Rows from block 2 of the encoder of a small masked image model, named by matrix and row number. Rows with one number belong to one neuron. Each number is 500 + 25 x the weight over its row's rms, rounded and kept within 0 to 999. All counts start at 0. Numbers have three digits each. After the name is the row's rms in percent of the matrix's.
After each neuron's rows are labels from the 100 images, of 14848, where the neuron reaches its largest size: "peak on" is the class under the peak; "responds to" is what is common among them. Only what is clearly more common there than usual is listed. The data: made-up road signs on poles.
# gate: MLP gate (encoder.blocks.2.mlp.gate.weight, 336x128), inputs 86-127
# fc1: MLP up (encoder.blocks.2.mlp.fc1.weight, 336x128), inputs 86-127
# fc2: MLP down (encoder.blocks.2.mlp.fc2.weight, 128x336, transposed), outputs 86-127

gate.74 102:453520527505505506452478547486537519503494497530504473535537500502496498502485531497477528509494495517546508488524526469457511
fc1.74 101:456515508512507459488482559505480472493485554487480485516486461471453467471547501484505482522485487502467523478479504506500463
fc2.74 095:482511546492472512523537465504492505508488459529506522526501527498470495476483486517445486507494491469492479532505444512477496
peak on: backdrop
responds to: triangle sign

gate.269 086:462516510497474507507503453516549508489504481507480452480486477527506511469496481470528509496516555510545502498489525501505534
fc1.269 104:520464484518505525502533442483469484511499522522534501498485514498454495490514443494526469469539424477492489495495466505517499
fc2.269 082:482544484492459539533499503549533499476476532506484505470471508504478527473488499497500454506517485530457521520527510482458492
peak on: backdrop
responds to: triangle sign

gate.212 088:512516501487510524489496485470484529493480480535492480513521508540527490470501492478466508475509503486540494540489522519454479
fc1.212 110:498480517511498532525555534531514513477547536514533495490462494498506480484472501510468491507456528502484518496488503423482500
fc2.212 094:511480526468526507504450464495536505502510503488560528524546501497485509503537516517475570492508492472492505492484541516533441
peak on: rim
responds to: white face; hexagon sign

gate.205 137:448491491551490512511492481497510534516507497483487482511504508478492487504463518513482538488470543532554464463461510512483488
fc1.205 100:491430501473483500506537469472489509487504480484513504512492517498561471495485501505513488475463497508518513483568501480512515
fc2.205 099:493517493515530498488478540486468543478524503481504492503494458498510454518510555504509546517499510514521480482508535488548500
peak on: backdrop
responds to: triangle sign

gate.288 164:520470467501561528492481512496499470512505499486509489496485514509509494474547515484500458512536507494518450516501429478537476
fc1.288 128:511522534499525498496482546490496486482507496498484479493542522520522505510490520488472515512520490534468490509521511489556492
fc2.288 128:471444507546571527509479442537526501516482487444511496519478482514513509461502507493544486511519506503528483497489452500497495
peak on: symbol
responds to: black face; heart

gate.187 088:519510481500534518499497492503508458487498442501487475495478525524474503494522503541504507447488480469523534495490489517508541
fc1.187 089:508525495493490506467460528510498510548511503416511525453485486521496453513502531500489560454511496522511499487502513534529498
fc2.187 095:524507538488488457504488512472496477464468508484469504488515483502504489438546489485513503560502516514507472460521492474505516
peak on: rim
responds to: triangle sign

gate.71 100:541482509515495524464533497498484496515475516458475537474492519490467543549577513522463501518528515513497537482485490523479438
fc1.71 095:488473461521519505498509486539465500480492490449508466471516480490452509542525471548459491501493546466513527480502495520494471
fc2.71 094:506470462486504498489455526505554507505532517530499505461532552493500530473438466512526473559459489496493495497505504481507490
peak on: face; symbol
responds to: yellow face; purple rim

gate.230 111:519468471499476503518505474484503483482500482487507507543523480489560487534515503476560501488504523466531489493519471502519506
fc1.230 114:505501481515523496504545522465505516499517466459501520515501504468489517532513515527516514510551490523483484520467503474512519
fc2.230 099:454505475473485519474500473473505482526512487493428517524528547503516519451492459492491510451464481477506459471486517498495530
peak on: symbol
responds to: grey face; white face

gate.1 095:487538533521492500494473484478508525497473477485476520510515506497523494474477534518503576457508504508571477472502518538513509
fc1.1 082:525518500524453549497505467494497458469490482485496531508480517490507510445515468519481467459481484497505539536466489496460485
fc2.1 092:491508492475567504485529492485467483497491473542479512487469465549493458499522488548531540500497531475487459496517503513464493
peak on: backdrop
responds to: triangle sign

gate.299 078:509446484497452526490479493486487496536502536473456503504480546500490486505516492503491473470480512492509475513538468533517486
fc1.299 095:522476501519544537562471480518485525496504491481462556501578461486474491501494507517528480516523486533544480492471511500485503
fc2.299 092:478509464525485526495464537496519477545488489523507514479525493494499461524493507478474509534477511464545516502494492488492520
peak on: face
responds to: grey face; yellow rim

gate.304 113:460530490571490481496485502491522521515491506490510502552524505486501493508500524512467529497521537514539537506475538510479509
fc1.304 107:481501531472459468478539503487493496499485498520503463511481514466539529487514512495513465493519518493474536487516516521538532
fc2.304 092:476501477513517509465505513485480473515469513453501532511513462515502488544517523521505479492482491501522480470474526504474486
peak on: backdrop
responds to: triangle sign

gate.5 097:470494488498474478509487490517439488511500510494462497488474451482545511515521476510481499467503550491491488485536491553543496
fc1.5 104:473507472538490531522488518516499467475524514523507526502508478488477482489482523489471442465528469520508504529520520526506470
fc2.5 104:511461519466471510455533448494509500486501487486504452493504536498531498489496491480518538497520500484463540495496490509491528
peak on: face
responds to: blue face; yellow rim

gate.216 109:552506487512531466484456498503536495527521493520466506509494488503530504501493492508511478501479512503463459533535492525486493
fc1.216 113:505502512491436526520502470525486507505499519546505512521450558505533469474511497523515474516435536461496451510490508537505487
fc2.216 119:520517492522485488472473554491509494514489492498487516459487412503478492525490515504467498479499528511472546494501514523511493
peak on: rim
responds to: green rim; purple face